{"model": "image classifier", "dataset": "simulated stained blood smears", "train_examples": 195000, "image_size": 48, "crop_scale_min": 1, "horizontal_flip": true, "color_jitter": 0.1, "targets": ["large cell", "small cells"], "num_classes": [7, 7], "arch": "gmlp", "norm": "rmsnorm", "mlp_ratio": 2, "patch_size": [8, 8], "conv_stem": true, "layers": 8, "width": 256, "mixing": "mixup", "label_smoothing": 0.05, "loss": "cross_entropy", "residual_init": "scaled_by_depth", "optimizer": "muon", "muon_scale": "match_rms_adamw", "lr": 0.0056, "momentum": 0.85, "nesterov": true, "orthogonalizer": "polar_express", "adamw_lr_other_params": 0.0011, "grad_clip": 0.5, "l1_shrink": 0.01, "steps": 14700, "batch_size": 384, "epochs": 28.9, "lr_schedule": "cosine", "final_lr_fraction": 0.05, "warmup_steps": 730, "weight_decay": 0.02, "adamw_weight_decay_other_params": 0.05}
Rows from block 3 of a small image classifier, named by matrix and row number. Rows with one number belong to one neuron. Each number is 128 + 24 x the weight over its row's rms, rounded and kept within 0 to 255. All counts start at 0.
Before each neuron's rows are labels from the 100 images, of 14848, where the neuron reaches its largest size: "colour at peak" is the nearest of a few named colours to the mean colour under the peak; "lies over" is the class under the peak. Only what is clearly more common there than usual is listed. The data: simulated stained blood smears.
# u: gMLP up (value half) (model.blocks.3.mixer.u.weight, 256x256), inputs 128-255
# v: gMLP up (gate half) (model.blocks.3.mixer.v.weight, 256x256), inputs 128-255
# out: gMLP down (model.blocks.3.mixer.out.weight, 256x256, transposed), outputs 128-255

colour at peak: grey
lies over: large cell
u.243 [142 127 130 127 126 119 131 119 127 131 145 125 128 146 130 136 127 130 124 130 152 128 112 155 184  89 125 124 133 130 128 120 127  36 147 135 154 129 159 114 133 115 128 131 134 127 123 132 120 137  51 149  89 117 118 164 143  94 119 126 131 119 172 109 127 129 128 116 133 147 128  30 124 154 132 134  65 129 105 136 118 128 148 124 144 125 126 157 150 144 167 130 128 179 180 127 138 127 129 184 125 126 135 144 102 157 126  88 128 102 128 162 127 137 167 121 159 183 131 131 124 134 128 120 129 141 119 127]
v.243 [123 123 131 127  83 123  86 116 135  99 194  14 129 130 122 133 116 144 221 109 125 131 124 116 127 142 127 133 127 139  96 127 128  82 151 128 127 137 129 125 154 129 126 154 127 133 173 124 154 120 120 107 141 132 140 130 128 179  99 131 140 161 126 120 133 130 106 126 119 152 127  76 108 128 125 132 169 128 122 172  89 128 130 127 128 178 128 128 135 163 129 156 137 134 133 136 122 103  91 127 122 128 120 145 133 127 124 172 128 182 106 144  88 132 153 143 140 123 132 122 147 134 130 142 132 143 133 128]
out.243 [124  86  99 132 121 140 127 127 129 128 124 139 147 107 130 124 127 128  86 128 128 131  68 130 116 127 127 117 127 131  60 126 123 125 133 129 129 137 128  79 101 125 127 129 133 129 143 125 123 123 126 128  98 147 128 119 118 138 133 140 137 134  98 125 125 134 129  82 123 132 131 114 127 126 128 122 128 128 125 137 127 170 124 127 128 127 125 140 113 128 117 127 130 128 161 101 175 126 177 139 121 129 119 126 125 129  36  79 129 127 128 125 134 128 127 119 116 125 130 148 113 104 139 107 134 128 130 128]

colour at peak: pink
lies over: small cell
u.9 [112 162 129 126 128 124 114 127 136 130 128 123  96 146 122 127 130 168 130  48 209 190 128 135 127  51 139 161 131 103 213 130 115 127 131  78 128 143 132 126 129 127 127 128  74 113 126 127 128 130 130 115 131 131 120 128 119 120 134 129 130 126  17  10 128 104 128 129 128 110 126 129 116 131 139 107 205 117 153  80 128  60 129 131 125 202 129 111 147 107 126 127 117 108 128 129 129 173 128 139 148 129 116 112 143 125 131 126 126 127 123 130 127 187 130 130 136 119 125 132 128 173 168 124 128 128 127 130]
v.9 [126 127 129 121  84 129 130 137 127 129 131  90 128 107 129 128 126 124 127 128 126 129 130 129 133 129 132 129  73 127 127 124 128 128  62 122 126 129 111 127 128 126 128 127 130 127 135 130 128 131 160 129 128 132 129 130 127 129 127 133 126 128 128 123 138 128 129 127 127  24 126 124 128 216 128 128 127 126 126 128 113 127 157 128 112 127 137 128 129 128 129 129 129 128 128 128 142 130 138 146 144 130 129 128 126 129 174 130  82 135 129 101 128 125 128 128 129 127 128 129 117 148 130 107 128 129 136 128]
out.9 [134 128 139 116 128 143 110 152 123 126 131 163 163 113 125 130 141  45 128 126 129  32 125 134 194 126 128 147 129 118 122 162 131 134 132 142 151  81 148 129 130 128 126 101 123 151  73 113 128 112 131 146 134  87 124 125 128 127 120 140 123 127 132 156 151 161 154 128 124 139 133 130 179  86 141 128 126 119 132 135 172 129 152 131 123 127 124 129 128 128 162 128 127 127 125 134  97  87 127 122  81 129 159 127 128 125 133 136 127 127 128 128 111 128 115 112 135 165 125 111 120 132 126 128  95 136   0 164]

colour at peak: grey
lies over: large cell
u.63 [129 144 117 137 125 128 130  98 105 124 124 127 214 129 126 109 116 103 126 160 131 134 115 124 126 133 131 130 128 126 127 126 108 195 129  91 129 126 103 103 128 135 129  94 128 154 152 129  73 128 114 127 132 155  43 127 132 214 129 133 137 126 118 100 126 122 124 209 127 111 124 139 127 126 125 135 126 127 131  91  66 123 127 114 120 158 128 122 117 127 150 132 130 128 126 123 128 123 121 121 133 124 119 126 124 136 134 176 132 135 138 116 138 128 120 126 113 132 132 126 129 117 112 105 128 130 156 135]
v.63 [121 169 127 160 134 145 129 129 112  88 127 129 140 133 125 131 133 129 129 113 129 118 146 129 119 236 175 150  96 137 129 130 112 120 126 132 124 130 144  88 132 131 157 142 123 105  99 129 124 143  74 124 126 191 135 119 117 128 132  99 128 129 125  70 129 129 164 131  95 128 126 131 130 127 132 120 162 130 107 133 129 115  98 127 139 129 116 134  50 123 155 134 130  98 127 128 126 126 114 124 145 215 115 127 109 141 180 127 148 131  63  84 130 129 146 129 128 129 118 126 129  68 147 127 117 124 128 132]
out.63 [167 128  53 126 129 142 140  97  35 126 131 114 126 159 128 131 126 117 113 148 141 125 106 112  59 130 125 127 145 160 131  96 133 121 129 164 120 159 221  53 174 128 133 114 142 126 142 133 125 145 124 127 138  90 183  76 128 112 147 128 128 129 119 159 122 133 130 132 116 144 129 129 131 129 128 133 138 127 128 137  75 128 127  69  62 160 129 115  98 141 127 127 117  55  94 163 140 127  97 137 127 125 120  95  92 170 126 176 127 130  99 119 129 101 124 128 126 129 126 125 129 123 129 129 124 130 127  96]

colour at peak: purple; grey
lies over: large cell; nucleus
u.70 [129 152 131 128 124 131 103 131 128  33 165 145 104 140 120 134 130 155  91 128  98 128 125 130 167  84 144 127 123 126 127 127 134 118 130  64 135 127 148 133 133 131 130 130 127 131  60 134 122 101 132 128 122 128 132 112 126  94 126 106 133 127 220 128 124  99 129 152 161 137 129 155  60 129 203 123 111 128 124 129 139 130 126 128 128 128 129 153 128 126 111 112 125 113 120 128 128  96 137 129 129 128 143 130 125 127 101 144 121 128  95  89 128 134 135 127 128 129  88  62 128 126 100 131 131 134 128 130]
v.70 [128 128 145 122  98 131 136 128 128 131 124 128 123 140 162 129 110 129  93 129 127 135 128 123 159 128 128 126 127 140 103 130 110 131 133 129 116 140 118 136 123 130 128 122 114 128 128 131 129 128 128 132 123 127 128 155 126 126  89 125 127 125 120 127 173 128 136 121 132 142 131 128 252 122 130 156 115 128 150 115 125 148 129 127 128 158 112 129 128 136 138 110 127 126 133 124 124 179 120 128 129 125 127 134 120 132 127 128 130 127 149 131 115 112 127 129 127 128 129 138 128 128 137 127 127 128 124 147]
out.70 [128 160 139 132 127 139 173 158 124 128  74  89 107 131 136 121 145 143 156  51 123 127 132 115 134 128 109 139 166 136 109 129 133 137  54 137 129 126 137 128 140 127  98 150 123 150 127  75 151 127 140 130  87 130 128 139 160 130 121 124 122 109 137 127 128 151 131 121 120 128 127 154 131 119 127 129 127 129 122 125 118 121 183 201 133 141 146 118 211 134 129 155 128 136 174 139 129 108 145 127 131 130 141 128 141 128 145 130 140 135 132 129 113 132 129 121 124 131 142 125 171 111 129 131 123 128 139 133]

colour at peak: purple; grey
lies over: nucleus; large cell
u.233 [128 176 128 161  48 132  98 150 162 133 130 164 131 127 120 129 101 131 128 140 133 161 129 122 119 128 126 177 126 163 153 130 128 114 128 138  98 181 125 128 143 177 135 125 136 130 138 142 104  50 109 150 128 130 130 103 129 123 129 118 119 127 131 125 130 127  67 112 115 118 127 149 131 123 174 123 122 129 126 114 128 128  90 126 128 127 101 139 134 130 115 116 130 129 119 127  48 128 133 126  91 243 130 132 132 123 121 130 123 118  52 125 199 125 131 132 126 125 138 132 129 129 163 132 108 186 128 149]
v.233 [130  74 170 130   0 126 197 121 127 130 127 126 216 157 135 125 127 126  39 129  96 128  44 126 130 146 127 124 125 125 131  91 140 153 131 128 127 128 143 158 123 127 130 130 124 108 134 156 128 123 132 126 128 125 130 128 126 133 130 157  17 118 131 135 122 134 127 179  51 117 134 127 127 131 129 134 206 126 191 160 126 127 144 134 161 125 127 148 127 127 123 128 124 124 149 126 128 129 130 106 130 127 145 127 169 130 129 125 128 122 128 129 124 127 128 127 123 127 129  77 131 125 128 128 125 128 119 127]
out.233 [128 116 117 138 136  28 128 142 127 129 133 125 151 112 140 207 122 123 148  58 126 126 132 167 131 124 127 122  73  45 123 111 136 129 154 151 135 129 129 138 136 153 128 130 122 104 129 124 127 128 128 126  96 130 105 100 125 128 115 131 128 123 102 129 127 139 174 191 129  98 128 129 148  57 136 119 116 128 127  68 132 128 123 126 129  99 162 125 171 133 152 126 131 128 128 124 136 127 116 111 136 127 143 126 127 129 126 126 129 128 143 118 173 128 124 117 126 129 118 128 149 129 129 116 132 101 129 152]

colour at peak: purple; grey
lies over: nucleus; large cell
u.237 [127 118 129 129 123 126 125 129 103 126 144 127 148 126 127 127 125 109 126 137 122 106  86 122  49 176 129 128 128 121 124 125 125 128 164 132 134 140 129 156 126 135 100 127 135 129 122 129  99 131 126 134 117 107 128 128 130 135  93 166 135 141 130 122  97 108  93 175 121 123 127 134 129 128 111 128 176 156 128 104 184 132 131 101 130 130 127 123  92 131 129 126 159 129 162 143 125 144 143 124 102 128 136 125 134 126 132 148 126 128 143 203 128  97 133 119 146 112 130 111 129 123 133 118 147 111 127 124]
v.237 [ 96 130 173 137 112 117 118 168 150 122 129 162 123 130 130 134  98 129 137 131 136 128 186 114  32 129 153 124 115 121 137 119 132 131 112 144 108 147 134 118 149 121 121 127 178 139 132 141 192  97 128 125 150 125 202 113 133 101 131 148 130 143 128 128  64 128 148 129 127 127 128 145 128 122 127 137 121 128 159 129 164 107 126 125 149 128 126 126 154  87  91 148  89 140 124 129 129 124 131 122 129 132 161 123 130 130 129 144 127 131 147 137 179 116 124 122 136 126 134 103 183 126 134 131 126 110  38 131]
out.237 [129 127  91 136 134 138  74 113 142 126 162 125 221 129 127 222 138 132 128 128 153 108  59  43 110 111 129 128 157 127 128 128 121  70 126 126 120 125 129 102 134 102 157 128  92 129  72 138 123 141 130 127 219 118 116 115 128 114   0 143 134 118 134 142 140 129 127 134 122 169 126 180 127 128 137 127 121 129  97 127 129 136 154  98 124 131 129 125 110 128 134 138 124 125 133 131  78 133 126 127 128 132 128 127 144 127 125 137 128 126 119 124 126 129 131 125 129 129 194 183 134 121 128 172 127 125 161  95]

colour at peak: grey
lies over: large cell
u.18 [126 110 128 127 120 138 135 124 134 158  94 126 147 128  35 113 126 130 108 129 147 127 126 129 154 127  65 137 135 124 123 129 127 127 136 127 133 149  63 152 138 121  90 104  97 128 144 137 119 132 134 140 118 141 119 157  98 135 116  48 131 135 128 131 158 125 127 205 174 130 153 129 125 128  85 127 122 129 191  66 130 132 168 128 122 128 124 160 142 131 131 100 128  76 133  95 171 125 127 129 123 129 148 127 177 124 158 136 128 129 193 129 107  59 156 158 130 128 129 145 146 131  70 167 123 150 123 202]
v.18 [125 129 133 123 127 123 137 128 122 126 135 115 199 126 129 125 110 125 124 128 128 172 122 166 128 122 126 121 127 123 132 125 130 175 122 134 124 126 113 121 131 136 128 100 128 127 255 104 117 130 120 175 141 172 126 133 156 128 127 126 120 127 100  30 134 124 125 132  98  62 125 112 118 123 105 108 133 131 186 128  55  48 139 124 116 123 130 131 128 130 166 128 129 125 135 104 129 124 108 131 128 175 130 153 128 128 139 137 147 149 119 133 129 123 122 128 126 109  61 125 128 131 102 110 128 130 127 135]
out.18 [128 118 102 124 128 146 116 131 129 120 239 127 128 135 134 127 126 135 141 129 130 127 126 114 143 128 105  95 127 134 133 126 127 104 125 132 106 132 129 126 142 144 126 122 126 112 167 184 128 124 126 130 128  33 171  35 140 140 129 134 121 139 128 128 126  81 125 134 129 155 119 107 132 119 141 127 124 125 128 192 115 138 128 127 110 126 126 122 147 130 130 127 129 131 131 126 124  72 191 115 128  90 113  83 129 127 136 127 154 125 127 134 127 133 109 118 115 128 126 128 126 112 142 169 115 126 101 144]

colour at peak: grey; purple
lies over: nucleus; large cell
u.219 [151 128 132 128 131 123 149 129 124 149 121 113 178 125 182 106 164 148 130 138 119 131 129 126  14 151 131 130 127 126 146 119 128 172 128 146  93 129 128 127  96 130 142 155 135 131 118 130  66 107 166 135 126 129 154 128 128 148 124 125 116 135 110 114 111 129 154   0 128 134 134 127 127  65 128 105  99 122 171 130 127 127 120 132 135 129 124 128 127 115 124 127 131 127 122 189 123 138 152 127 125 131  93 115 127 140 127 115 125 121 129 127  77 127 116 129 125 128 136 163 134 130 164 136 118  18 112 119]
v.219 [135 127 112 134 147 132 184 126 132 127 127 133 152 130 133 122 123 116  89 153 126 153 121 124 138 128 133 121 147 127 145 123 114 112 132 182 208 133 156 127 134 130  98 101 120  91 186 132 128 149 130 132 165 125  83 138 118 127 127 139  84  85 139  93 143 123 120 247 127 127 126  98  97 135 123 128 121  99 136 210 118 121 138 131 141 125 143 132 135 135 119 132 131 129 133 127 127 125 118 105 122 106 124 160 126 140  97 134 147  99  94 129 195 133 121  92 123 120 127 129 128 117 128 128 158 169 127 127]
out.219 [123 127 128 129 128 173 159 100 115 126 121 138 128 170 124 144 130 125 143 109 252 131  90 126 157 123 130 122 212 128 129 136 126 127 127 129 182 145 103 120 136 126 130 129 134 138 103  81 128 129 128 128  67 138  93 127 129 126 111 124 127 140  92  83 120 136 128 130 115 125 199 138 129 136 133 121 128 131 111 112 162 120 128 128 128 127 129 134  57 130 137 129 127 121 142 141 125 124 127 116 129 128 114 125 128 125 108 127 129 129 128 128 124 144 143 131 129 127 127 109 127 109  68 136 139 134 140 124]

colour at peak: purple; grey
lies over: nucleus
u.193 [ 73 128 189 137 137 125  57 138 162 124  39 128 113 146 130 127 197 161 128 129 127 140  89 134 124 152 128 129 154 179 128 122 127 136 163 129 124 133 128 128 126 146 115 106 117 129  91 149 129  86 110 127 188 144 131 130 130 116 141 171 118  82  81 126 134 128 140 128 127 129 130 131 133 128 142 130 106 151 130 139 127 106  73 141 129 114 121 128 122 136 126 121 148 126  68 128 139 126 119 139 128 113 128 181 114 130 121 132 116 130 127  30 137 159 128 131 141 127 129 129 127 127  78 133 128 119 169 128]
v.193 [121 129 123 127 123 131 131 130 120 129 117 133 153 119 131 130 115 136 128 157 132 131 118 152  93 128 157 123 127 124 116 123 128 119 146 150 129 104 126 121  54 117 122 124  64 127 152 140 154  88 137 119 112  91 128  92 131 203 120 133 128 148 123 120 136 173  70 122 125  98 129 130 128 115 102 124 128 165 153  37 186 126 134 165 134 116 119  85  86 117 149 152 130 137 186 131  78 136 125 104 132 124 127 135 137  94 129  92 138 128 137 127 176  88 118 120 126 146 134 124 124 136 126  54 113 164 116 126]
out.193 [172 127 123 160 124 127 114 129 128 129  42  72 133 127 128 151 128 127 128 128 130 107 128  95  82 129 126 146 129 118 115 135 139 128 129 117 127 125 164 133 139 121 129 133 140 130 107 130  99 132 101 139 122 151 111  73 168 142  95 202 128 104 138 116 153 142 137 136 132 121 127 202 127 128 128  81 128 128 129 125 109 155  89 127 128 127 125 122 128 150 139 120  87 129 167 136 132 178 124 129 133 129  88  70 178 139 128 151 130 126 132 128 128 127 130 127 111 123 123 150 126 123 135 128 128 129 128 105]

colour at peak: grey
lies over: small cell; large cell
u.204 [133 132 146 131 138  65  56 127 127 147 120 164  79 129 127 150 143 205 143 123 108 128 109 125 132 128 133 129 130 179 127 128 128 129 142 139 122 128 127 127 134  71 128 164 127 128 126 130 118 172 116 126 128 132 126 201 133  86 122  80 141 125 142 126 115 128 123  90  93 102 155 129 120 109 133 119 132  85 147 128  96 129 132 114 128 140 128 128 152 127 127 141 129 155 155 127 148 130 127 125 112 126 126  94 130 129 130 126 127 171 124 128 123 134 148 136 129 128 125 169 133 132 129 127 123 128 151 115]
v.204 [157 131 116 129 126 211 117 128 144 116 153 132 123 105 128 118 109 196  96 127 148 130 179 102 177 136 111 104 127 127 207 124 125 131 163 134 126 158  30 125 189 135 126 111 113 127 131 130 148 127 162 131 165  65 127 126 120 126 128 132 129  64 127 134 148 139  48 130 129 147 129 132  71 153 137 131 129 123 126 134  53 125 111 147 109 124 125 127 101 140 131 136 133 130 106 124 123 118 111 127 121 198 106 121 132 129 126 140 153 132 164 126  97 130 171 251 116 122 125  72 139 127 144 126 164 118 130 131]
out.204 [127  91 128 119  88 128 144 199 126 129 170 175 106 129 126  83  71 124 100 139 122 122 151  59 154 126 128 123 128 127 128 127 146 128 129 127 129 129 130  87 178 136 135 136 124 127 186 137 160 123 128 128 132  89 150 125 129 106 189 144 134 129 137 128 128 127 128 128 129 126 122  47 137 125 131 131 129 127 144 159  52 127 134 126 128 127 133 149 129 127 128 129 127 122 114 130 127 128 113 127 128 113 130 119  83  92 113  88 125 124 208 126 128 126  93 131 130 129 119 115 128 120 130 112 135 132  37 107]

colour at peak: grey
lies over: large cell
u.241 [107 128 126  92 176 125 130 132 130 121 189 132 127  73 135 163 103 121 129 132 129 128 128 128 126 138 125 179 125 128 128 147 184 132 151 116 111 136 114 164 115 125 127 128 121  83 128 182 135 129   5 129 127 128 159 109 143 103 132 138 128 141 123 126 162 147 125 132 149 127 127 101 128 133 123 133 128  86 140 115 172 107 121 125 128 128 114 130 132 109 128 144 103 121 127 134 144 113 126 133 140 126 172 139 138 127  96  73 130 181 122 125 127 133 110 132 113 150 128 135 126 138 125 125 128 127 128 126]
v.241 [125 122 114  63 131 128 102 131 184 127 132  89 139 120 130 116 145 110 127 121 129 129  82 129 223 158  94 127 151 122 135 129 139  43 162 128 122 135 119 121 209 191 133 126 103 141  96  92 140 126 144 131 138 112 128 127 128 130 142 207 130 127  11 132 126 110 118 132 155 109 129 132 128 128  92 110 127 131  63 123 166 125 154 125 130  94 133  20 132 125 133 135 168 130  84 126  92 115 121 145 128 130 129 140 167 105 138 134 132 124 129 111 129 127 118 120 144 105 131 150 112 121  88 123 141 122 123 130]
out.241 [126 162 174 129 128 107 127 128 132 127 128 128 103 125 113 228 118 132 110 128 117 127 167 131  62 129 129 174 133 153 125 128 255 127 133 134 130 128 122 107 133 124 144 127 148 129  85 162 136 129  80 132 159 147 128 109 133 118 123 128 120 132 138 130 122 129 116 147 129 120 129 117 158 121 135 147 126 127 127 115 148 127 128 111 129 146 123 127 128 131 128 130 118 123  81 130  79 127 157 114 105 127 138 131 135 122 130 128 128 179 123 120 117 171 118 133 122 134 128 131 127 133 115 115 118 138 162 129]

colour at peak: grey
lies over: large cell
u.191 [128 126 135 150 121 105  65  85 126 102 148 126 120 129 130 131 127 127 130 164 129 128 152 130 188 149 107 131 188 128  75 127 110 128 140 103 145 106 123 126 129 134 101 133 126 142 148 131 126 130 107 128 128 103 121 108 125 128 103 133 129 128 143 121 211 155 126 158 126 136 128 184  82 165 132 150  99 135 131 138 128 127 127 129 197 128 121 129 125 130 125 127 119 134 126 145 128 135 126 120 128 130 167 174  96 128 112 115 129 134 136 126 123 120 181 159 138 120 137 112 132 133 110 167 124 127 192 108]
v.191 [122 118 124 128 140  98 129 126 138 121 135 124 125 129 126 133 131 161 128 127 129 127 162 130 141 133 125 129 120 128  91 145  55 126 129 128 140 158 128 129 127 125   0 131  95 133 121 132 107 118 136  93 131 128 129 135 128 145 159 131 124 119 110 127 131 117 128 156 126 118  81 223 134 117 124 128 125 135 127 129 122 147 124 132 128 123 108 126 126 135 127 122 155 128 126 129 141 212 129 129  53 126 131 159 128  75 130 178  96 137 150 135  61 136 131 156 129 131 118 146 153 168 160 124 131 129 183 126]
out.191 [112 147 115 128 135 131 128  57 124 182 115 127 128 106 125 133 117 133 165 124 127 174 101 134 121  72 127 107  77 121 186 127 127 107 127 156 136 128 102 122 125 131 131 128 184 128 127  73  44 117 107 129 128 129 127 152 114 123 137 113 126 129 118 123 127 124 131 126 139 121 127 112 129 136  64  99 128 122 126 115 128 133 119 126  99 143  94  88 117 139 128 135 108 131 124 140 128 147  67 133 125 126  89  90 159 116 135 128 123 137 132 129 129 129 124 132 125 129 131 133 105 127 126 122 130 106 125 133]

colour at peak: grey
lies over: large cell
u.176 [132 120 154 129 119 128 126 129  84 120 128 126 123 134 116 134 130  98 136 127 118 148 139 131 169 166 120 127 127 141 127 118 126 135 124 133 132 137 133 148 115 200 128 105 132 127 152 130 127 104 125 123 138 187 126 168 128 125 128 124 126 110 124 113 145 181 153 129 104 133 161 137 114 168 129 116 129 104 135 126 130 127 124 121 178 128 136 133 127 139 126 111 112 169 255 158 160 146 130  89 118 113 145 119 127 142  64 140 129 133 106 146 123 128 202 137 137 133 125 193 127 129 159 131 122 134 129 128]
v.176 [123 127 143 141 158 130 117 140 128 170 144 147 129 129 119 151 168 132 127 127 130 100 129 120 255 137 124 128 129 136 126 112 138 135 126 114 128 133  35 126 131 131 102 166 140 135 126 131 125 126  74 128 123 142 133 195 107 124 108  78 173 125 143  89 151 130 132  74 109  82 108 129 120 109  98 127 127 153 129 108 107 131 129 118 126 119 128 132 134 128 131 131 139 120 211 135 132 128 144 125  39 126 183 127 136 128 113 128 127 122 141 124 125 151 209 128 129 125 127 155 188 136 129 130 126 127  94 119]
out.176 [ 97 110 119 130 116 129 128 120 203 116 133 129 129 141 133 126 154 126 163 118 143 131 140 139 136 146 137 150  85  88  70  84 128 128 127 125 113 169 142 122 125  93 117 125 129 129 112 124 131 128 132 128 135 130 121 142 121 129   7 138 124 129 121 157 137 130 119 185 129 130 130 143 124 161 149 135 129 120 129 127 116 127 132 136 128 128 129 130 133 172 130 106 138 148  67 125 156 128  90 122 128 130 137 132 112 128 134 131 129 125 113 121 117 128  99 150 129 129 138 126 126 103 115 176 128 137 111 131]

colour at peak: pink
lies over: small cell
u.155 [150 128 143 189 137 145 127 191 125 145 128 188 129 120 131 130 123 132 145 108 159 127 131 121 129 113 127 129 113 127 212 137 128 126 123 137 134 129 125 129 128 143 125 142 129 162  67 135 141 136 132 151 148 126 144 102 132 130 111 131 130 115 137 126 129 126  73 130 106  94 127 140 127 218 131 141 129 141 130 128 128 148 170 117 130 130 158 132 121 140 105 128 160  38 128 132 125  88 129 113 129 129 136 123 130 128  75 128 137 132  93 127 123 193 126 133 131  79 128 115 124 131 126 135 129  63 106 128]
v.155 [241 127 148  48 156 153 131 148 124 123 120 123 120 128 116 126  62 170 116 128  76  86 148 126 126 129 157 108 112 126 108 121 131 138 129 122 125 127 124 135 131 145 147 120  63 134 135 124 123 135 129 137 117 105 118 146 123  99 188 207 134 117 139 108 175 146 126  69 130 141 121 127 123 144 138 126 126 125 125 110 131  86 130 123 148 128 130 126 127 128 216 119 133 127 120 112 123 128 126 127 130 119 129 133 132 128 124 132 131 163 154 142 129 131 129 129 125 129 147 128 126 129 128 113 129 137 132 126]
out.155 [141 127 130 115 146 125 184 128 138 125 126 125 130 128 130 126 127 128 130 130 128 122 129 116 129 138 202 126 133 128 115 125 117 128 130 128 126 125 126 127 128 129 125 127 128 102 173  89 147 123 135 148 129 128 129 142 131 129 104 116 134 131 124 130  95 152 187  99 133 126 130 119 109 121 128 120 126  99 174 128 134 151 122 130 125 126 108 127 132 109 123 133 127 131 114 176 132 216 127 126 126 119 127 138 144 145 131 136 109 142 102 132 128 138 117 130 119 228 133 126  63 115 128 132 143 104 118 147]

colour at peak: purple; grey
lies over: nucleus
u.136 [109 155 128 130 130 130 154 193 129 135  59 138 139 147 117 130 128 131 140 128 127 158 127 120  94 136 123 128 129 139 134 142 128 127 157 132 151 129 127 129   9 152 142 109  97 128 130 150 128  88 125 119 131  81 135 135 127 149 119 144  99 183 131  89  18 132  72 126 127  44 127 101 136 126 121 126 126 110 126 116 124 137 130 130 128 123 132 116 111 129 124 108 128 126 128 133 117 136 126 136 128 127 128 129 124 134 113 107 128 136 130 140 190 129  59 108 128 127 128 130 124 128 135 136 128 131 100 140]
v.136 [101 128 139 128 126 127 128 142 140 110 111   2 141 127 126  95  52 152 122 146 139 128 130 126 160 155 126 127 143 125 125 128 131 127 125 126 159  99 177 128  77 211 127 141 129 128 185 130 127 128 128 128 122 105 114 124 129 126 132 124 140 125 121 132 128 143 122 131 136  79  83  99 129 132 131 128 128 128 125 127 125 119 135 127 157 129 146 112  18 123 132 141 126 128 150 128 126 146 133 129 142 126 123 130 128 128 140 125 143 134 131 137 127 121 128 129 131  82 120   0 127 124 117  73 118 128 136 127]
out.136 [126 157 127 135 131 197 134  99 219 137 129 143 112  56 129 128 128 128 122 126 128 128 122 129 157 126 151 126 131 128 143 138 255 203 123 133 129 127 143 134 169 135 159 123 168 151 153  59 131 128 145 120 127  99 132 133 127 122 139 126 115 128 125 128 147 128 126 130 132 141 128 133 129 129 135 130 135 129 126 129 122 139 127 129 176 125 128 126 128 135 126 130 126 159 128 175 114 126 214 118 128  97  84 107 129 123 127 132 112 131 128 128 130 124 124 131 128 132 127 130 128 122 127 132 125 128  89 129]

colour at peak: grey
lies over: large cell; nucleus
u.55 [133 154 128 139 136 128 119 131 126 128 146 140 128 137 120 115 110 170 118 128 161 139 199 123 217 182 134 143 128 131 128 144 130 128 229 144 124 127 152 167 128 255 111 168 125 126 125 133 139 127 130 126 127  94 130 193 126  87 128 133 120 130 129 112 125 129 120 140  52 131 129 127 127 165 115 129 128 128 120 128  93 104 136 128 126 127 132 150 123 126 125 127 137 165 127 128 127 148 160 115 134 128 133 125 128 120 117  44 149 127 149 123 138 139 126 128 123 121 137  99 127 128 127 142 149 126 133 129]
v.55 [126 129 161 129 157 126 128 135 124 118 130 187 110  83  95  91 129 119 169 132 132 147 203 110 121 137 127 158 132 133  93 107 117 154 128 114 128 147  80 127 103 116 129 131 127  99 146 114 133 122 129 109  71  88 188 131 132  23 125 114 126 134 108 125 122 132 116 182 129  52 131  98 129 164 130 196 129 123 125 136  84 126 124 140 153 125 129 125  89 127 126 129 125 146 105 107 124 132 125 123 125 120 130 130 127 128 154 160 126 132 119 145 131 137 141 130 126 124 138  58 126 127 108 125 137 120 129 131]
out.55 [127 110 128 135 132 125 123 155 134 112 160 186 124 128 128 131 151 126 103 127 128 101 128 127 128  89 129 127 134 128 143 128 125 106 141 128 190 129   0  95 129  51 136 175 124 160 188  97  90 128 129 126 123 128 230 126 110  67  93  83  75 164 142 127 131 128 129 144 179 121 160 125 134 102 127 164 100 126 130 125 142 173 134 103 127 127 127 119 168 135 130 129 124 128 113 127 128  48 123  86 132 125 124 148 118 129 124 133 130 126 150 157 115 131 149 148 146 152 129 128 128 162 127 108 130 126 149 130]